config.yaml
encoder_head_dim: 48
encoder_width: 320
text_encoder_positions: "learned"
final_lr_fraction: 0.01
Rows from block 7 of the image encoder of a small contrastive image-text model, named by matrix and row number. Rows with one number belong to one neuron. Each number is 500 + 40 x the weight over its row's rms, rounded and kept within 0 to 999. All counts start at 0. Numbers have three digits each. After the name is the row's rms in percent of the matrix's.
After each neuron's rows are labels from the 100 images, of 14976, where the neuron reaches its highest value: "colour at peak" is the nearest of a few named colours to the mean colour under the peak; "responds to" is what is common among them. Only what is clearly more common there than usual is listed. The data: pictures of board games with random positions, seen at a slant. In brackets: how many of the 100.
# fc1: MLP up (encoder.blocks.7.mlp.fc1.weight, 1280x320), inputs 0-106
# fc2: MLP down (encoder.blocks.7.mlp.fc2.weight, 320x1280, transposed), outputs 0-106

fc1.264 071:505528486482487516435455438455495513508527472514569501482500454505502461594528530507509559481494553542614500492471492504466464412568514472498455512532472449539451539490552497463490544500483419482470499486528563470449512484484540533484446521514520529522544557515523572522487366542498496466550563450494465514575485559480427
fc2.264 071:495554516494480462535570559519489503577501483489456445530505482482516491478455438498459426588536529487372517520578497459491546555433536528495485537447533555430542525439521435514524474530471563470487486462496454548574507513493458486497522547534441453516508457541446458501528530534413515500462486510470551510440496476549586
colour at peak: brown (56)
responds to: second side has more (74); half full (65); discs in an upright rack (64)

fc1.58 167:507533521567495515437504484517455482526468637520512498482478447482491506500500460492471515467524521470460461453468484528474506515514473531550545505534613505466492576501512488557462485453586466427517497537504545501473550540458513565523503459509518553452559476503483421537547494535490501428528531582530488518484558528533528
fc2.58 194:416496458523490519487485492512463548372469459461428459503499544496486547464530503465467543504511462522558499516530504509459530544472480508536479511475481552508464525425479560480459546510527530464464485470543525527455505492397532434469503491455526496556494484448494564484513467491525560462457522557540495466555496550446447
colour at peak: pink (51)
responds to: noughts and crosses (100); first side has more (100); nearly full (88)

fc1.739 059:547510499499432520512540505517516490443497508538512497441541555490478479457530465496496501505482421416556479491505505459532476463546470490520535462510564564547547476472452470562486457475534549520497463526535576532539570476460556564524512478452429536521608508523497532509471486539468510546528551539559512479450472530472497
fc2.739 054:465513510496513433512473508502485477600470538366442546493480464554545585556475529482536521493522550469425448501546474507498488534480513523450483555480458526524455498574510518464516580497492464563523497518486485457506458529523477478506512499530568493484448452429473464553508437450492493481546480446462439425547435463532483
colour at peak: brown (42)
responds to: nearly full (88); stones on a line grid (72)

fc1.672 156:492510473458472452570527475510504503519517467438463515468603567433502433449391603541489538533467483425437525512530525480517511412459513516480508525483525496514543472556517505547451515447528490501515488505556509508527511460570534520525533540463499511523488504502505499468514509509456545512452495573510519588511522485533481
fc2.672 157:533493546523481474377518525532510522555412502508550483498476519468497502535501442515468536449510502469528476405450509484497496490499407558466527529441522437528499528418498547473518534547504528552526507481512505506484477507529453538502454468518512492550449502546489433371519520499485486525536533454548540425479517556595500
colour at peak: brown (64)
responds to: nearly full (99); stones on a line grid (98); first side has more (98)

fc1.763 094:455473478532612469445489416493473440520492449521571463510520526516479495595402486518540543429450499500501558503492504530466584548515447523487550504493428519474499500516466444474554525472480498486470514458481507436480507531531532527557478529519460506433426484496550488539545530548553540522456478480508502559465553494553466
fc2.763 085:515529455539402546534533540490483585521446538490450514422480438500501501438563536524498454537530514477561453485503493454549412471503509501518433520519506447471538453478538568513466435521537488546530482550534480491544497479448535521455439520526509497519555627528473560541460437477495471504526536506471498458573498526501471
colour at peak: brown (68)
responds to: nearly full (86); stones on a line grid (39); draughts (38)

fc1.578 149:438557503486505538503551533457483519548517493526488572513513457502517489514579525464559506519451477510519535556502456588525484570416505480518476519525468501435470526485544521502490539573483522442575553524471499502532492421492462470496533447586582474487503586559517536507449550505412454542540461484471527520556505533538507
fc2.578 154:522490514572477478436494456487512534535545453430510506511468553490511495498465522521457570512487512461524494427536576421482519505472462500528470482500490512507562542477502507527601589440518539511492451388396515449489508492522564507444538471512527553527452467547439533550536429535477409515434536563528510482336522544542506
colour at peak: green (33); black (26)
responds to: discs on a green board (89); second side has more (83); nearly full (64)

fc1.388 093:448474482452431513437500482539557542446516503502480496497516573453475454519461467522597495471531449506451417499493500539440548442538534521539495499480505460526508499531511572494535510516452513469534529515552537483513514442470435504530451489520474501528477489472519502490413448475414582534562441501485553575443461519458475
fc2.388 093:462523494580456472553483533593441502532523548473404544458565500514509468498497525502415522525474520488508522465555484485571539488476507487416508516502473520520547392503560441517497468491466505508484508545462436497480436561548473441508485455532532521431509514518553495512524492476491502465465523447522436355558491522531505
colour at peak: grey (72)
responds to: first side has more (100); nearly full (75); noughts and crosses (44)

fc1.298 111:496475542515504484503525437507434521505506488449551521525511491474539551520507467544494480413547442544424576526548515466528503556449471455536444569472495476520449473547469528496551451551550511502489529476523448413416455464464515473451455509558502533517562523542406525456456568473432505533493487506541499447597561488520487
fc2.298 095:471527487539435529604506551481511494494499470526475480545516487481437474549515551388450427517464487463557498530485514524503553567539549503456493440537496483509570508489556504468502557455451544415475544445548486507536525521445479474500473529465471537543532498481517497577528486529516442523511563440465444512417515488498478
colour at peak: brown (37); green (25)
responds to: second side has more (99); half full (68); discs on a green board (48)

fc1.556 101:476476556524506552563528477464648465460454526503513512531522484556528518528506486505488463478507468562447452477521465530460530433486519543568457502503542482593511480603484485570504485517535546477561497433451421501433488510422499466471441534554430499516508489503434509484531408406545490481501470501474452542533584449460471
fc2.556 093:515532483519478454490519489501447615531564503468453469541482496521524436478521506463512521531497473478456483515515514445506515479494448434427545487508569467430566521474560472468553524451508481452404447512532493453535418531476460466532544482442560474469473432441500454479496571517469517531526524437498494568480491572507523
colour at peak: green (35); black (28)
responds to: discs on a green board (100); second side has more (96); nearly full (82)

fc1.242 113:530463535520492482498474497462495546516518522478493503523525478535497577508444534461537507516467522480496499476483449499545493459527479511431537474451491483493467411487485535453526487500513472517520533533446524567468449475558525547558482517566465585579484506568459646560516571457471518505561465440448490492520445455480474
fc2.242 115:499518504497438490516445525465530387498476482513531483492431544528528467485492493563511509481496468476472574497482475471530560561503526520504477490502522502560516513499569510574543455452498469452465539549505525408434473472508543504426448453443488550553473452500525484544469484466577556479478445530502448488456562499477551
colour at peak: grey (79)
responds to: noughts and crosses (75); nearly empty (71)

fc1.531 072:552515499465499470572526473481498501522493537569510519453490472476552478556566513579508419510465499569469443561478533531435559479485492463534515456473569452500505428473548516390504541517523440471476419513481485591488465459514492544516443487537539489508439534515467526496527508497502458436558562440506555561494491413453504
fc2.531 069:451545474480500573502507507483498492520561487503461513586483518561479463533482460423469514506525480486483455484531501509543406462520450510443476506473452609527434551507421489577532480496504528479501532477494504427483493374451503436551547505501448493465514481460465447541518473469504501545513544536509584457544516509625491
colour at peak: green (29)
responds to: second side has more (84); nearly full (74); discs on a green board (62)

fc1.564 107:443520426492500614474557565504580517559432448586501549437523586562448512500483542491484585519494471479537441439504474535495534507518512530592498438567492593503532511464519425542479471469493492510447459503544544463507514527476434543533477535555465582557493557456515499499492454554543480505493474457488567570532470477441517
fc2.564 112:547481586536497427494530431499499491471609527423489524571511539499534443475518460483525434472451502516518587531472505461507482525516487524484459523437561554482477541520478566429479531511490544496530561538470529497468547481518538477449562507472526475515532459505453465473526495423542452497543556457497399509500465521514481
colour at peak: pink (67)
responds to: noughts and crosses (100)

fc1.693 094:488502512479524478472499490463511537490439484502544484472418481465553554561562498506435561488577585478418451509482538474522515419465477564516466460490552550503454566479532535510478466552561499519504532515467564524475471487481540528521504516461488442424548513557548454510536397391455523522538447492463494489501437551506522
fc2.693 106:424530491469515548553486515406502490566558492444509484507569506534460452462513442446544408584443456494526604528496454468597469494478502412469523536490527448459506486488539448453519477531430508509472470476467456458545542538503502495439481498542485580576485518490486498449555617476487552527488502500516572460464549458483535
colour at peak: pink (48)
responds to: nearly full (91); noughts and crosses (87)

fc1.64 165:464552476461545543442564512465594534501516483494458537496506451515478517515522503458517509483525467528555346506459502565499580472450494543451536474479507544482543457531495545480539500515481556431501468423416428403468477465452516462557527532474504496485517478530452518525530442459538549552553473514505502553532520500494508
fc2.64 123:495465533570522463498415511482492563574513553525508491457501503461512463497521476552490481463519543420490511472543478505536513455495497515562492443501467453514445547512541484497483489451510560487431554458520535496496442419524446560492508472498496465503401486457512459503472461476536495500474528440525526515425447531505419
colour at peak: green (70)
responds to: discs on a green board (100); second side has more (96); nearly full (90)

fc1.760 108:480563560520480510490539447521476487457515594449495500539542470517487508443501519496511484548484428413525545454506537537434547485478548588481488563495503521489506519470536502508510477490512541462452503504484532474486510472464467542574535456494431461491490502475529556519492491492542481507475521488408472527541495481477522
fc2.760 117:443520508521520566535454534545514533480484545485439481491490537497533610554443519453478449598555488437578527549522488536508501399482527457505455549516471470513452487480522536504457497458484520431505531507477478496457528536487448509523450551484553530492419572425496471522507459523442450527449474493508446503519455536519543
colour at peak: pink (45)
responds to: digit grid (84); nearly empty (60)

fc1.316 070:471529511483514515523587474425537529506474490525529537474509489484509486474440476423469436518482452524494408473486478549464469525466482500554495548535579498514461512445475491490492510520484553492547483418534560557482483483430510486496409440501572454477435534521546458455546501468487545500449501510532498467430526499498546
fc2.316 074:517469481538492548530526530551474447505508481410501407470500488543478468553552557547502512505474520462525480485516501508535474449493502518466474452463439518501483510557502540509503464458509515551456558519535464496518540511582455497530566507484395535515549508426394539510413505504530507488516466433471520536570481504504447
colour at peak: grey (79)
responds to: first side has more (85); nearly full (81); stones on a line grid (50)

fc1.3 099:459479460477533484480523518583449494514462413516445501535509506534434493463509514446414483476424399474483451468529558515591560488543495569518503417445504537448501494511536567537472532540435496536519494492466526481465504518536483486457460457510462525516485519533502488532484474463508529502468547435461576507448584535520467
fc2.3 101:554505558529487475583516528353523597452566577448524473474504560450539465503458515469568531516532540483527519544500439464446486448441519483484477580507499495509541492544467508471495500419525483514477501524531505489553446551485513512525517520506509471521525455482467480470479456529529498486451493548557466571545477465526506
colour at peak: pink (56)
responds to: noughts and crosses (79); nearly empty (79)

fc1.360 091:536477478455538478479529445519539524573484530513469540484553411474546449569537482519499422549507534482512527488522487517496523550477415576498508499549636545498536463524618474513473501562535422535543479512466456519503484456478502576500492421451563561494549427497524504482496550483460498480590452521504479445492484562490509
fc2.360 094:482513509512480529510505587516433534397482444571549467506550532507468435505505525518469594431504463505511503526479515502475489452531525510487501513474422497503474496462461480513480520496482527475443515506551555533532457523569453418510466513499373468457452586564445527535486478474581574513413557558503548574545475462545488
colour at peak: grey (87)
responds to: noughts and crosses (83); second side has more (76)

fc1.691 104:564500496458546513491502446525533491555522491473580549492482498491492508470488479503520510457539475498480548508523499515547471453581507430492540483535491492465556539490467530415444543481576528446538467465439408508452445493491533558527410507501472528427511534492531602510514492536536516414575528502515497470525511493500469
fc2.691 098:482542541476505566502513529523501462479459515487530484413586474427498537469531605576490540522506506535459441524519450457499486626452499528528477553474476502529403432489508466501484509510402498514394443502489582530541567510478463422442613502514438544487523514513475492458540487495479529506464462500458489532469488497470420
colour at peak: green (36)
responds to: second side has more (100); nearly full (92); discs on a green board (63)

fc1.469 068:495455507475471480438508529488516488499483502478515540481468484494587514466501516560511493555472501496510564458450502481551549512465476488503495559444480550526576544495482534468526535443495470426504447511434557550501476437461491509460515518506481523459458496481489515490466440485538481466584544492440516515514487462484464
fc2.469 081:486484511526494526523529526475532513478577436450497447492486511487480424523534510478579499500489449476485524501507511505493468534510524566463486455535541493520504507433456468475476438498520522470516488528517438489570593509553522425464594551440498480500534426534553477535480489396507498478463495523461501466518453441497463
colour at peak: grey (83)
responds to: digit grid (50)

fc1.539 134:455536432508533576593449488529539521579474545577531454479471540521537466475502480520497498546490455559557515428494459550505509519481502517538525518538486465426576491538480552501561396466462460460485476488479458499528524466489491483440456565462477533505549511527505550595514464533516509533471484462495506579490498562553557
fc2.539 127:560532484479482500554558462509537478424531465524523522478487452480525550441507510527565511491436545463499515534520550528512498473551530502550493427493472511491522528517647526513418515532575469482500489511543480444488454456541509572504495499561499513490508494454476443449493431524509560453503433433490495465479506520468524
colour at peak: green (50)
responds to: second side has more (100); discs on a green board (74)

fc1.86 125:411492427561516514561553503428484459545497484517470522486428496478534487517487456515512454557530529459548587476481545600497581479504469510496488463486543429505526454507525519479513541508509526502487460538509456494436422438433517439542530516496491471486510480432463545508490407454474404504475460537492566466522546489546475
fc2.86 130:488525584501421482447451493539522523462497549469481445459463481500482499526534547548459467587566447385529487551562505489474453505441526445526435526577474501441541447506487578465513477489465548588532522441492511457493472544477447507531482528427563496448474558447530459554490456473524499533431485491522487545479425569522467
colour at peak: pink (34)
responds to: second side has more (99); nearly full (73); digit grid (68)